config = dict(
    model='audio frame classifier',
    dataset='telephone keypad tones over noise or synthetic speech',
    train_examples=39062,
    noise_aug=0.002,
    n_mels=80,
    hop_length=160,
    input='log_mel',
    spec_augment=True,
    win_length=512,
    num_classes=17,
    output_stride=2,
    arch='wavenet',
    norm='batchnorm',
    depths=[9],
    kernel_size=5,
    stem='single',
    widths=[256],
    init='lecun_normal',
    residual_init='none',
    optimizer='adamw',
    learning_rate=0.002,
    beta1=0.9,
    beta2=0.99,
    eps=1e-06,
    max_grad_norm=0.5,
    max_steps=22900,
    batch_size=64,
    epochs=37.5,
    lr_schedule='wsd',
    decay_fraction=0.4,
    final_lr_fraction=0.1,
    warmup_steps=2290,
    weight_decay=0.1,
)
Rows from block 3, named by matrix and row number. Rows with one number belong to one channel. Each number is 128 + 32 x the weight over its row's rms, rounded and kept within 0 to 255. All counts start at 0. After the name is the row's rms in percent of the matrix's.
# filt: filter width-5 conv, dilation 8 (model.blocks.3.filt.weight, 256x256x5), inputs 0-14, a 5 kernel for each
# gate: gate width-5 conv, dilation 8 (model.blocks.3.gate.weight, 256x256x5), inputs 0-14, a 5 kernel for each
# out: residual pointwise conv (model.blocks.3.out.weight, 256x256x1, transposed), outputs 0-63
filt.120 072 [168 135 191 168 114 156 107 111 157 151 151  99  74 158 120  88 103 179 114 119 132 158  97  69 124 128 126 107 124 137 141 104 173 120  96 125 120 115 102 104 137  91 146 165  99 160 167 148 114 122 118  95 114 117 115 103 105 112  82 105 146 152 122 129 131  90 121 137 126  98 124  67 116  72 115]
gate.120 071 [116 102 121 161 162 124 119 101  68 124 157 141 111 105 140 135 176 148 122 181 128 137 115 135 147 128 130 132 143 146 144 138 163 160 158  98  99  75  90  91 157 161 195 185 163 181 223 194 167 158 105  84 105 131 165  63  62  79 117 102 175 194 205 178 185 121 112 104 142 122 148 149 113 109 149]
out.120 057 [137 191  99 120 155 113 110 100 128 147 107 138 174  98 136 101 143 105 157 162 166 123  87 130 159 138  93 100 140 110 163  69 102 164 126 131 124  97 145 125 165 130 153  97  89  45 179 130  79 104  87 113 139 153 144 164 139 165  75 146 142 139 152 105]
filt.121 103 [140  74  79 156 103  89 145 151 182 155 173 122 136 180 211  90 124 121 126 103  54 162 134 131 131 147 148 141 128 128 131 113 118 106 196 173 130 113 135 148 161 122 160 146 133 100 165 148 132 139 150  79  85 146 115 152 114  97  73 135  79 172 154 179 146  78 144 143 153 151  91 114 103 167 167]
gate.121 099 [131 146 145 122 129 164 131 132 106 184 146 106 123 127 167 156 161  97 112  97 146 135 110 153 103 137 141 166 145 150 124 136 139 207 128 114 131 162  96 128 159 163 175 176 156 170 164 161 159 171 104 129 157  87 100 130 115  94 145  63 171 166 178 153 191 112 122 148 109  97 102 139 164 116 109]
out.121 095 [106  96 161  44  78 143 105 130 144 139 101 179 106 141 115  90 139 141  71 123 179  94  89 154 137 138 112 149 178 192 161 176 165  90 113  70 151 116 124 114 129 121 138 164 107 119  77  68 234 129 139 158 139 120 144 162  65 125 114 115 149 120 179  98]
filt.122 091 [107 104 109 126 160 128 122  78 186 150 122 112  78 173 133 127 145 124 137 191 154 187 135 140 141 115 157 116 118 131 156 103 119 125  67 160 150  60 150 169 125 125 145 140 102 143 129  89 135  80 105  73 134 158  88 119 119 145  81 136 145 135 103 130 104 112 176 128 135 226 107 109 166 176 143]
gate.122 098 [108 100 123 168 165  99  76 147 136 154 173 157 137 157 161 157 164 114 117 163 138 161 157 148 140 157 125 134 150 162 189 192 146 121 142 101 109  67 139 114 158 160 164 152 149 166 190 162 146 144 143 126 111 133 174  92  99 126 144 116 185 185 154 149 156 101 111 113 162 194 199 160 152 122 178]
out.122 091 [ 94 169 104 132 123 103 166 116 186 139 132  88 123  96 110 193 157 107 148 130 171 117 108 107  93 122  93 108  93 128 146 143  97  77 116 178 126  95 125 144 145 142 187  87 102 120 103 166  70 137  88 127 181 106 204  78 131 130  78 118  97 160  68 145]
filt.123 129 [ 79  88 136  88  84 143 107 139 110 173 106 165 124 174 156 129 108 137  35  32 145 154 111 146 159  94 110 107 144 123 122 170 152 152 155 122 118 128 110  76 137 134 119 130 156 151 114 100 128 145 114 106 134  83  64 137 166 115 132 153 122 108 114 109 130 114 135 127 143 128 114 112 146 102  95]
gate.123 115 [ 75 137 124 120 102 186 135  98 113 100 101 164 144 175 120 106  94 102 106 236 178 138 148 123 144 135 111 148 147 179 126 155 157 166 156  64  37 116 125 188 148 164 142 129 130 155 155 144 141 146  59 138  92 158 198  93 109 111  91 146 151 152 148 153 136 128  96 155 115 128  83 161 155 160 178]
out.123 117 [ 94 106 142  81 156 115 128  98 139 108 115 180 128 114 117 151 112  81 178 125 115 140 127  76 143 136 126 147 127 151 187 114 128 156 183 120 124 104 129 108  87 156  49  32 170 153 117 111  39 190 183 135 110 122 137  94  40 136  78  96 141 130 139 181]
filt.124 044 [169 123 108 164 140 118 120 114 134 135 129  84 119 115  99 152 176 196 188 147 131 110 144  88  66 137 137 191 138 163  59 157  73 130 100 127 128 138 131 107 123 135  73 165 168  90 119  98 143 125 134 202 140 163 188 178 179 160 125 122 108 132 129 166 157 170 154 175 171 115 108 110 155 131 142]
gate.124 054 [126 182 148 155 159 135 133 117 117 132 152 168 133 156 152 147 112 137 153 146 132 131 115 136 124 142 145 138 153 142 172 162 167 177 176 110 123  61 148 139 168 167 210 139 143 186 177 195 160 173 138 125  95 131 121  94  98  89  97  93 177 173 194 175 172 126  85  99 128  85 137 126  81 165 139]
out.124 049 [ 85 165 115 142 133 130 149  90 157 146 130 155 148 141 120 152  99  82 153 126 114 142 124 104 128 108 185 100 159 126 180 114 154 131 196 165  94 134 179 161 141 148 147  72 160 154 105 154 117 145 158 109 140 125  79 103 161 109 105 100  94 116 105 148]
filt.125 111 [161 129 164 143 157 120  86 112 110 138 132 160 149  61 126  86 135 171 183 155 150 115  71  70 117 122 110 135 145 120 111 177 173  96 158 179 134 196  84  64  94 105 112 213 210 143 136 151 193 183 124 156 144  93 109 103 113 105 120  69 112 119 139 129 156 144 121 103 105 108 130 146 175 121 108]
gate.125 112 [130 110 127 147 139 165 146  62 149  96 128 140 141 198 132  98 165 143  55 178 139 140 114 174 101 134 158 142 129 165 127 141 153 183 130  93 161 101 113 161 134  99 165 157 148 195 143 135 179 171 136 115 140  83  93  83 162 138 111 155 173 144 150 166 155 105 141 161  86 154 143 147 136 129 126]
out.125 110 [101 159 133 168 103 141 146 117 140 152 144  69 143 155 113 130 142 124  69 104 132 136 113 125 102 107 113 165 101  89  97 138 138 116  33 142 110 103 164  77 158 131 106 208 101 112 173 108  76 142 164 129  29 136 103 101 108 107 116  83 120 171  70 125]
filt.126 125 [ 82  67 141 100 106  79 177 150 155 132 103 119 144 128  80 144 113 152  76  77 114 120  90 124 132 146 160 117 137 109 175  91 132  87 113 228 110  98 165 121 115 131 134  91 134 128 119 135 148 129 177  81 150 151 117 130 133 132  97 153  90 129 116 149 117 123 189 105 146 167 148  54 168  88 134]
gate.126 116 [ 90  94 148 126 152  94  71  55 159 143 106 136  92 144  90 193 132 134 110 113  81  79 109 119 166 142 124 131 141 147 156 199 123 121  77 143 151  96 127 112 169 189 187 162 133 133 167 171 178 198 169 109 109 158 108 114  73  90  74 112 144 158 147 173 168 155 101 135  79 127 148  99 146 122  81]
out.126 149 [131  96 136 126 122 179 136 173 140 113 153 121  76  57  97 186 113 170 162 107 129 113 185  87 111 142  99 127 113 134 144 187 144 125 177 157  99 119 115 175  77  94 132  77 198 130 133 171  70 118 119 126 159 116 103  89 159  92 109 111 111 111  42 184]
filt.127 132 [111 182 173  98 135 155 148 139  16 149 134 197 136 165 182 132 143 148 155  84 107  55  72 145 103 118 129 133 133 106 148  95 124  80 128 117 101 128 147  69 131 158 137  62 119 120 135 135  57 130 115 156 144 104 123 115 108 136 193 113 153 151 152  72 134  70 125 124 193 108 109 103  98  46  75]
gate.127 113 [169 113 114 138 122 131 193 133 110 106 117 151 168  79 156 160  98  76 149 142 138 139  99 142 114 115 154 141 128 150 138 138 131 154 141  90  92 157  72 110 111 138 117 113  91 129 161 170 166 135 144 134 145 165 150 122 123  90 119 144 140 163 181 184 152 156 104 119 147 137 120 131 159 203 181]
out.127 110 [134 171 152 155 180 131 147  87  81 146 108 126 126 169 125 117 117 138  46 166 126 117 152 169 174 135 186 178 114 123 123 115 116 117  72 168 101 126 142  94 170  80  97 123 183 147  91  77 100 114 123 137  78 113  63 131  94  89  96 101  82 140  77 127]
filt.128 112 [159 142 145 140  94  90 103 128  79 116 103 144 156 120  64 123 109  81 120 129  88  83 125 161 117 148 178 153 137 146 129 135 123 128  98 149 106 170 140 160  95 112 126 106 125 122 101 166 108 158 156 117 143 121  46 171 153 109 125  84 125 107 139 104 136 153 148 137 160 128 111 103 124 146  53]
gate.128 105 [128 123 133 142 137 145 127 139 173  82 135 127 179 155 154 162 146  74  71 116 141 105 104 127 151 170 170 171 126 122 104 157 139 198 172 164 108 129 126 117 147 154 145 176 136 141 191 183 207 158 113 127 110 117 143  87  82  53  62  76 158 182 194 217 178 139 113 134  52  81 148 149 166 108 178]
out.128 084 [144 153 165 114 136 163 104 148  97 168  90 100 181 168 137 153 129 127 131 132  99 132 113 133 103 125 102 116 108  96 162  72 150 180  62 109 129 107  95 128 177 138 124 201 140 109 139 115  82  96 129  95 139 111 188 120 174 160 186 170  83 136 163 163]
filt.129 132 [150 122 141  94 110 119 140 113 106 149 147 108 127  96 177 153 105 164 174 125  76 130 139 149 130 105 146 131  88 115 182  90  93 185 151 123 130 166 135 118 171 133 114 136 151 122 136 112 113  96 177  88  66 174 157 123 138 177 172 162 140 123 120 121 100  72  89 162 135 103 165  50  80 100 123]
gate.129 117 [116 115 159 118 118  83  26 111 134  61 182 123  88  94 108 181  63 125 164 147 116 142 133 145 117 127 137 143 132 139 138 111 132 151 156 136 139  92 112 168 119 120 144 131 103 119 121 149 118 128 190 156  95 109 139 141 155  84 152 112 138 118 162 126 139  78 118 164 154 151 175 119 156 108 179]
out.129 102 [136 135 144 145 125 129 149 162 146 144  95  91 112 184  58 130 153  95 125 129 135 141 166 151 157 143 132 151 158 175  81 198 150 129  52  85 127 176  92 120 176  82 151 124 125 168  75 110  95 167 121 136  64 138 134 156 147  71 111  74 162 121  86 158]
filt.130 037 [162 100 144 162 102 144 143 161 130 154 161  91 139 170 158 123 181 157 118 134 103  84  75  92 117 102 132 112 134 121 166 163 135 105 176  83 145 121 218 115 148 138 157 131 160 168 141 134 127 116 161  95 157  83 116 100 155  99 135  86 156 135 137 113 129 105  96 105 204 118 176  76 150  87 127]
gate.130 042 [ 81 119 101 120 123 118 115 122 117 130 153 173 121 181 177 123 112 112 128 111 137 147 136 140 127 143 133 141 130 138 177 154 144 150 173  92 125  30  97  57 162 147 142 143 160 178 180 188 174 190 133 102 126 137 156 104  73  84  94  98 166 165 171 164 175 112 126  58 127  73 103 119 126 198 144]
out.130 050 [179 133 127 106 106  94 154 106  95 125 133 118 112 125  51 130 150  91  93 108 229 198 112 123 113 136 139 192 127 117 151 155  66 117 108 101  91 123 113 124  90 133 122 124 102 130 137 114 123 134 136 142 126 149 153 143 144 142 158 159 187 175 174 130]
filt.131 135 [124 111 121 110 121 102 120  96 113 122 135 151 149 110 114 133 119 137 118  97 107 111 148  63  23 136 148  85 156 189 136 155 154  99  89 134 125 147  93 132 143 122 104 166 174 107 116 122 112 134 117 112 135  40   0 137 133 135 128 118 122 130 106 150 145 132 126 104 173 171 138 131 113   0   0]
gate.131 118 [130 109 140 112 110 123  80 120 121  94 112 134 131 137 147 108 112  94 115 121  70  66  85 143 171 117 147 151 136 125 129 128 110 162 200  83 145 104 155 185 191 164 154 143 113 105 101  87 129 130  79  39  86 129 163  92 130 149 101 110 128 125 117 130 136 129 162 123 117  66  53   0  81 125 164]
out.131 154 [115 148 158 127 102 151 169 160 158 149 146 142 106 121  82 136 152 164  85   6 139 145 109 139  99 145 129  85 141 193 134  78 140 129 184  89  85 109 111  94 119 146 111 133 158  84 105  99 156 166 122 171  69 111   0 164 126  72 122 132  84 132 123 143]
filt.132 066 [155 126 136  97 118 112 158 180 111  88 119 114  91  90  94 131 172  96 115 141  93 104 103 131 114 102 103  82 127  96 122  51 107 124  88 161 167 143 153 139 102 129  98  82 112  81  73 172  80  65 184 115 147 138 148 169 153  86 161 153  73  82 157  89  84 108 156 117 135 157 119  99 157 132 114]
gate.132 111 [132 187 153 127 144  86 139 173 148  83 129 165 113 138 128 115 111 112 137 130 128 137  95 171 147  98 133 119 103 132 179  94 133 170 128 109 122  95 105 122 174 164 253 167 170 127 129 213 193 151 146 136 140 130 113 163 110  58  96 141 127 139 214 161 140  74 182 141  75 137 166 154  99 161 118]
out.132 132 [187 168 118 143 147 120 165 101 104 158 169  91 190 147 120 169 133 114 120 147 120 161 118 126  95 109  89 122  96  60 102 121 111 128  90 207 150  67 123 188 150 149 153 147 173 192 148 176 128 155 153  97 136 180 153 144 118 120 181 191 110 165 182 135]
filt.133 092 [128 177 130 167 142 114 120 215 129 120 101 123  72  99 110 106 136 175 186 153 116 149 148 101 114 135 142 158 144 120 142 146  28 126 127 144  86 109 125  98 139 128  89 113 167 125 138 178 148 141 153 184  87 121 118  89 140  94 145 103 147 143 189 161 143 113  98 171 170 149 164 177 133 127 117]
gate.133 100 [177 194 121 150 152 153 111 129 134 146 172 155 180 110 138  87 123  70 130 115 142 148  87 112 139 138 138 123 147 150 152 157 178 146 133  76  92  86 112  71 191 186 192 132 165 201 188 182 132 148 130 120  99 108  95  71  94  65 121  71 206 188 179 156 169  89 135  89  65 108 105 128 135 115 134]
out.133 097 [132  98 116 172 155 133 147 134 103  94 166 101 151 132 174 151 112 123 155 154  82 137 129 126 100 104 148  81  76  26 117  96 159  88 171  93 129 130 109 121 128 126  62 147  97 188 193 167 157  85 140 115 130 158 137  74 144  91 125 116 132 142 130 149]
filt.134 037 [117 182 175 231 136 105 156 158 176 135  82 125  73 130 103 167 155 199 149 153 110  97 117  96 117 147 113 138 113 136  77 132 124 111 107 186 137 191  79 170  99 195 120 148 120  86 139 153 143 117 110  98 135 135 132 163 121 139 102 181 102 152 152 141 124 148  82 130 110 153  71 144 123 133  73]
gate.134 047 [ 93 110 160 160 132 129 144 104 104 116 167 131 123 135 128  92 143 112 123 124 143 140 113 117 118 142 150 117 149 170 163 149 173 114 173 134  91  96  90 114 149 133 187 164 144 168 174 202 181 170 104 110 105  84 111 103 126  93 126 124 164 157 170 169 181 109 110  65 150 117 118 112 117 109 136]
out.134 043 [201 125 132 169 142 100 134 124 143  79 129 140 114 148 151  97 156 124 112  90 236 137 157 132 156 155 110 208 137 195  94 131 109 114 105  74 120 149  98 137 141  80 116 194  74 116 155 124 109 142 107  98 127 123 150 122 100  84 167  89 152 108  92 102]
filt.135 098 [133 117  67 113 120 153  89 132 183 138 118 119 104 174 129 187 102 135 123 132 170 132 122 155 121 159 142 115 120 129 118 122 149 127 103 138 101 104 110 178 138 146 126 117 124 189 155 125 153  80 107 112 159 164 135 100  99 143  60 156 182 152 134 161 103 182 142 128 134 132 117 138  89 157  85]
gate.135 095 [146 136 105  62 101 109  96 133 106 155 174 146 189  76 131  82 109  86 127 181  92 127 106 170 169 149 142 137 146 144 156 192 145 141 126 105 133  78 145 112 182 166 198 134 149 151 169 150 154 193 101 110 124  88  85  89  87  75 135  85 159 154 170 136 196 126  95 101 114 167 142 158 120  60 133]
out.135 092 [214 102  79 136  82 103 141 117 170 132 112 129 162 139 136 160 149 128 139 131 127 139 103 135 113  24 162 125 128 102 178  53 112 141 153  72 154 120 109 164 149 121 121 120  68  93 158 100 141 112  95 113 178 120 135 144 123 135 173 176 144 135 136  48]
filt.136 121 [124  95 100 189 177 124 172 144  87 117 158 137 124 120  71 147 105 126  77 106 143 155 149 125 152  82  88 107  95  98 122  45 124  74  68 139 132  92 138 164  78 106 116 138 166 102 137 113 121 103  83  62 133  77  72 178 132 141 129 129  98 100  78  99  85 139 102 122 145 140 128 128 158 155 167]
gate.136 110 [159 154 123 162 178 133 118 127  98  75 108 133  76 157 169 142 134 181  97 117 119 136 132 174 131 127 116 126 129 146 140 130 143 165 203  72 135  63  81 115 190 150 197 143 106 181 177 207 150 124  90  98  78 121 195  90  59  62 111 147 183 185 183 146 151  95 104 111 114  70  92 117 130 104 157]
out.136 101 [137 164  48 157 192 107  98 110  99 229 128 149 101  91 101 123 145 179 113 118  98 103  87 101 119 110  99 145 129  85 124  49 129 120 122 137 173 127 100 176 211 148 135 163  76 114 129 169 150 107 147 120 131 121 103 123 151 198 130 109 107 150 139 145]
filt.137 093 [165 133 106 177 157 121 119 108 114 125 128 120 141 183  74 129 160  92  90 129 109 148 118 113  67 118 112 143 146 126 124 126 116 121 162  90  63 118 120  93 136 108 119 149 174  90  40  79 123 122 156 247 160 141 191 151 162 208 128 136 100  86 100 148 148  88 126 100 140 130 145 193  97 135 178]
gate.137 094 [168 120 107  95 106 125 141 107 148  99 155 145 142 151 128 121 149  79 140 129 103 107 139 164 148 163 140 168 167 156 152 158 142 159 121 106  68 138 131  96 171 182 169 139 148 213 167 180 189 157 111 161  91  66 131  72 123 113 136 116 200 171 161 156 165 103  66 124  81 126 154 154 136  44 140]
out.137 088 [142  90 101 156  84 199 115 153 118 127 165 109 153 135  98 135 158 128 207 129 128 113 117  95 104 139 127 127 128 125  96 196 148 116 131 112 123 132  72 139  72 156 102  63 201 172 129 128  98 124  94 172  78 118 195  70 178  99 129 107 143 148  68 160]
filt.138 081 [151  81  54  93 170 144 125 168 183  49 156 109 122 102  98  88 117  92 154 102 131 140 158 135 195 128 134 133 104 100 117 127 107 101 105 171 116 120 155 147 132 118 115 121 116 129 108 124 140  36 104 144 135 117 142 130 146 135 129 232 123 107 108 115  41 165 158 101 104 191 116  90 120 123  74]
gate.138 098 [129 127 114 138 140 147 101 109 150 109 159 126 128 123  87 126 107 120  84  85 110 109 118 136 158 126 132 108 127 126 169 203 140 145 157 102 128 104 135 102 152 163 138 127 160 177 192 166 186 163  83  95 124 101 147 100  84 132  94 112 176 179 143 153 176 101 106 101  72 105  95 116 151 113 132]
out.138 095 [113 108 158 112 105 129 137 206 112 106 131 108 131  84 162 160 111 117 135  97 124  80 162  95 107 161  99 107 124 104  83 143 116 129 148 149 136 120 115 129  78  98 152 125  67 132 134 196 108  63 104 116 149 116 136 110 162 143  80 130 124 124 127 140]
filt.139 113 [129 125 131 112  92 173 159 174 110 159  96 157 102  36 117 107 129  95 150 109 105 129 114 165 171 105 127 128 103 134  86  99 109 114 110  97 166 110  96 132 127  97 168 128  87 125 120 169 128 112 137  80  78 148  96 114 140 104 150 122 116 119 142 119 122 146 173 136  90 140  99 102 114 115 147]
gate.139 110 [100  76 164  60 122 131 126  93  93 135 131 147 125 126 161  87 129 111 140 131 135 173  78 131 105 145 123 156 128 148 139 126 128 181 166 133 102 120  81 154 119 135 166 123 136 181 181 128 156 163 110 106 139 116 103  81 105  94 153 122 166 155 161 136 161 122 118 160  99 149 176  58 129  75  91]
out.139 109 [109 132 122 108 180  93 121 142 127  69 107 177  88 150 151 138 156  99 200 155 113 111 127 128 126 136 156 114 121 180  98 109 131 107 212 140 107 162  49 180 116  89 136  60 134 162 107 196  97 161  93 150 137 168 153  87 116 129 139 114 132 113 141 181]
filt.140 120 [106 213 227 255 216 112  82 149 165 165 132  99 115 114 103 136 233 139 151 137  74 119 110 107 134 135 119 137 115  94 141 141 118 101 117 180 140 113 108  81 111 108 145 134 160 142 101 129 159 157 157 164 121 141 172  64 178 134  55 118 145 105 125 185 147  73 108 123  84  95 163 106  99 170 158]
gate.140 109 [118  94 104 113 117  88 139 210 147 113 108  95 142 130 140 172 163 120 151 122 125 156 166 142 121 132 145 140 154 130 136 154 170 155 133 129 143  67  79  92 163 166 158 171 178 175 173 195 206 177 106  94 128 118  85 135 143   0  88 101 133 145 198 170 138  60  86  51 143 106 117 131 169 129  84]
out.140 093 [165 114  95 172  85 136 165 145 155  98 210 113 105  60 138 119 107 186 179 137 150 102 140 102 129 101 119  90 138 110  98 162 164  92 161 112 104 154  72 106 147 101 149 175 113  99 162 154 144  94 106 108 172 152  79 119 169 116 134  83  78 149  79  88]
filt.141 068 [130  98  87 110 132 135 132 117  66 119 138 103 160  84 122 135 182 116 116 170  82 120 127 138  91 137 136 144 125 151 112  74 132 141 158 178 151 109  93 175 111  85 133  97 103  87 117 132 122 162 143  91 114 151 136 134 147 109 197 146 111  87 140  93 141 157 150 146  94 156 154  59  91 116 174]
gate.141 075 [159 128  96 104 115 111 121 129 123 116 149 135 127 134 162 158 120 100  97 188 134 156 129 168 159 155 138 147 151 144 177 151 168 160 204 123  70 102  68 111 171 165 158 126 156 187 200 200 185 180 124 129 151 122 157  94  77  73 108  91 192 184 188 173 170 126 123  86  89  43 138 154 173 144 174]
out.141 064 [186 122 170  95 105 141 104 118 156 132  88 157 130 118 120 120  62 118 160 117 150 147 154 198 135  96 119  48 131 120 166  85 157 199 192 130 168 130 140 108 119  84 101  90 145 173 126 151 156 104 121 119 168 147  92 109 132 139 110 163 137 114 164 139]
filt.142 039 [110 122 177  99 149 165 102 152 113 124 160 113 136  97 132  62 101 111 171  48  98 105  47  89  83  75 120 121 109 124 153 143 123  56  96 119  99 165 103  90 165 147 156 146 174 152 138 151 145 160 140 148 149  90  91  83 166 106 139  71 101  70 131 106 123  53  74  71 206 186 105  59 103  46 100]
gate.142 045 [150 141 174 103 114 119 134 135 104 100 124 179 150 118 127 146 109 122 132 116 142 159 142 127 100 146 136 144 154 168 162 157 178 148 171 107  99  62 100  82 141 137 158 147 163 157 209 179 159 195 125 135 160 132 135 109  69  75 118 116 165 187 190 175 195 101  69 109 118 131 164 176 168 121 161]
out.142 046 [171 187 221  59  97 116 145 188 172 139 141 118 127  91 166 133  77 105 156 118 118 113 133 153 114 139  87 223 183 168 123 131 141 141 136 156 115 116 118  66 101 112 111 147 111  69 131 141 114 131 133 131 122 166  81 148 107 188 104 123 123 128 159 156]
filt.143 120 [149 139 179  95  75 138  87 149 107 102 108 100 101 134 121 153 100 162 155 166 144  94 113 113 111 147 110 176 146 143 133 114 117 178 161 152 135 172 103 129 128 166 143 169 141 114 138 139 124 131 105  45 111 136 148 156 140 148 124 160 124 122 147 114 112 179  91 176 106  92 149  79 148 165 143]
gate.143 108 [104 110 158 182 124 144  97 104 124  96 163 115 111 132 149 148 142 115 106 148 100 114  91 109 181 112 128 187 135 125 137 145 140 125  94  86 116 122  95 120 135 167 145 174  97 149 168 131 172 153 138 108  94 142  87  48  63 107  61  88 147 157 152 161 149  96 129 162 104 170 143  92 154 112 127]
out.143 101 [111 130 132  82 168  65  91 127 134 120  53 178 126 159 115  71 128 121 135 129 145 129  82 154 111 111 101 141 163 118 125  97 108 127 161 125 167 160  96  67 100 134 119 136  70 165 115  58 179 123 156 116 149 149 179 152 133 161 183 111 154 120 233 122]
filt.144 067 [ 83  70  89 115 120 108 114  94 121 118 134 118  67 110  96 155 120 144 115 153 108 115 171 120 151 110 113  94 105 104 113 109 104 110  82 170 149  52 174 182  72 101 109  93  64  71  87  95  65  72 151 143 152 164 142 160 165 158 166 191  95  71  96  80  61 144 128 144 145 167 165 120  94 135 160]
gate.144 116 [120 110 155 107 104 112 118  84 120 140 153 128  96 157 134 123 128 167  91 130 123 111 190 152 117 142 130 124 127 146 152 177 185 174 172 137 121  45 127 120 103 142 181 130 110 148 171 176 161 141 142 166 198 139 169 128 133 144 111 139 145 172 148 160 138 125  92 133 134  93 185 158  83 148 171]
out.144 130 [142 119 145 126 187 132 129 132 141 133 162 135 153 170  90 127 177 160 143  99 143 141 127  96 130 143 121 132 105  97  66 133  65 168 128  87 171 160  70 196 144 171 123  95  92 111 111  94 109 163 183 119 121  99 168 132 151 120 190 112 204  99 142 207]
filt.145 122 [165 152 122 125 108 116 145 117  95  82 121 149 139 117 149 127 105 101 124 132 123 134 137 137 174 108 166 164 119  97 188  71 129 124 159 130 105 156 135  90 143 132 118 146 166 137 137 112  99 118 154  70 151 166 184 117 156 157 189 165 148 149 104  79 108 101 182 134 185 142 121  47 135 103  98]
gate.145 107 [170 129 123 109 130 113 133 111 169 132 125 155 157 144 129 168 179  94 133 121 116 136 138 153 128 140 143 136 159 174 170 190 141 136 176  86  73 158  70 125 172 206 161 124 158 200 182 171 182 175 141 197 136 103 138  80  98  92 100 100 169 156 150 156 134 121  90 117 110 133 169 149 154 133 109]
out.145 092 [100 127 100 187 153  80 120 108 179 137 124 157 128 117 138 140  97 106 163 136 161 130  78 141 143 125 112  62 111 169 120  36 111 128 166  97 158 132 120 117 166 149 144 129  27 166 155 131 142 136  95 100 106 121 114 129 126 163 119 112 115 118 117 115]
filt.146 096 [114 154 207 125 124 114 119 120 122 121 168 114 113 161 127 122 154  84 113 149  94 146 115 141 139 127 117 115 101  79 133 115  93 135 139 216  92 155  84  93 124 139 110 103 170 165 141 141 135 118 127 172  97 134 149 110 144 131  95 116 161 143 116 150 105 151 177 112 134 171 137 143 102 153  99]
gate.146 094 [150 147 141 135 178 114 120 110 153 166 170 129 144 162 154  88  81 132 125 137 102 107 109 122  72 162 158 142 161 121 220 142 165 115 130 112 115  84 112  63 188 149 178 120 191 198 131 163 152 122 160 146 144 128 156  98 129  90 130 136 197 158 181 182 171 116 136  98 145 151 109 117 150 146 120]
out.146 089 [170 162 138 175 102 142  92 122 121 117 120 167  96 116  92  84  94  95 162 120 140 126 140 125 128 163 158 138 152 101 114 113  97 133 122 117 130 133 137 129  80  84  63  92 148 123 112 116 127 116 120  89  81 155 150 141 169 121 121 131 100 172 123 134]
filt.147 123 [101 112 118 115 102 143 115 131 112 140 138 146 114 112  47  91 141 106 144 134 118 140 108 152 152  84 146 134 135 101 131 139 123 125 115  94 122 108 160 132 133 145 140 159 140 133 131 127 166 170 152 166  93 117  77 148 121 154 119  55 137 136 119 114 151 102 156 110 141 127 102 212 125 145 113]
gate.147 112 [132 158 161  96 100 151 161 155 118  57  88  98 131 138 132  90 130 163  91  87 122 110 131 134 127 125 150 123 120 140 156 122 139 160 203  81 148  60 100 105 164 149 162 143 122 125 171 153 147 117 106  90 110 146 164  82 126  90 109 168 141 152 150 153 151 119 126 135 124 144 108  53 147  96 138]
out.147 085 [136 149  87 116 143  85 135 168 124 156 128 136 127 171 143 107 162 120 139 185 104  97  72 115 112  96 137 113 127 102 105  17 127 105 115 115 125 149 136 166 122 110 159 174 116 116 176 131  95 128 166  84 109 143 137 106 197 181  50 142 106 104 172  79]
filt.148 077 [186 166 201 153  88 157 113 183  98 114 127 115 111 104  91 150 123 109 192 104 129 141  97 147 171 124 126  95 108 116 109 105 132  96  66 139 183 136 195 170 114 101 134  47  57 137 143 108  83  75 114 121 139  91  78 117 173 124 173 185 142 135 129  78  80 145 195 101 140 227 142 110 168 125 102]
gate.148 104 [ 98 165 166 140 137 147 132 136 100 154 180 166 140 133 119 132 125 111 131 166 153 136 164 129 138 151 146 158 150 154 175 194 201 117 113 110  63 164 129 103 151 201 154 129 117 196 233 106  97 109 116  82 162 136 147 103  80 121 116 102 181 206 125 115 145 123 108 119 169 139 143 109 171 144 162]
out.148 148 [157 155 143 130 127 152 213 117 172 115 166 134 115  93 118 136 134 102 106 154 219 138 111 122 123 162 137 140 117 175  79 105  58 158 105 151 122  69 120  87 154 133 129 138  73  67 118 103 111 108  91  95 131 147 149 175  89 160 152 100 104 131 108 175]
filt.149 073 [103 100  58  33  73 147 108  98  73  89 177 123 149 116 139 106 120   9 128 116 114 139 197 165 141 137 123 112 138 116 164 183 130 142 174 127 122 184 154  84 146 140 127  75 142 136 156 147 167 128 132 128  99  57 129 111 119 131 121 153 158 161 127 137 121 138 116 191 178 149 158 158  99 116 122]
gate.149 084 [138 160 170 144 181 109  97  94 111  92 161 165 121 126 138 138 140 137 176  92 136 108 121 125 120 149 153 130 169 151 203 179 142 157 144  87  81  81 123 121 142 176 172 156 161 196 204 175 160 170 150 158 157 138 138  94  82 138 137 135 175 199 150 153 166  95 100 111 143 116 171 175 150 138 120]
out.149 081 [135 113  80 160 180 124 106  99  65 152  80 143 118 117 160  95 117 157 131 165  96  99  76 139 155 200 155 168 118 110 143 158 133 129 107  63 125 150 128 138 163 108 130 122 146 126 106 136 150  87  84 166 145  96 123 153 182 103 159 122 153 159 111 145]
filt.150 071 [ 85 106  98 108 168 120 183 103 102 140  76 128  81 109  98 158 101 173 113 124 149 139 163 157  91  96 101 105 107 103 117  78 138 107 131 103 143 162 166 167  92 110  96 101 114  37  73  52  60  99 157 164 162 115 118 163 143 194 180 165  69  82  60  69  86 160 107 141 136 131 165 141 131  91 150]
gate.150 111 [ 92 110 117 107 107 167 125 126 131 136 135 109 140 108 112 110 102 155  66 112 168 141 179 124  93 121 151 160 150 124 108 118 183 126 173 146 147  64 120 162 105 118 118 149 112 138 139 164 170 161 122  69 236  61 100 138 151 123 133 106 119 147 172 168 176 144 132 168 125  72 142 138 153 107 158]
out.150 112 [126 140 146 114 119 166 135 154 134 120 140 134 173 153  72 150 181 141 210  86 159 158 130  93 101 121 144 115 139 100 111 129 118 171 151 140 143 170  78 203  82 150 125  68 170  53 128 111 109 132 158 119 101  99 189 137 129 170 146 141 171 145 170 144]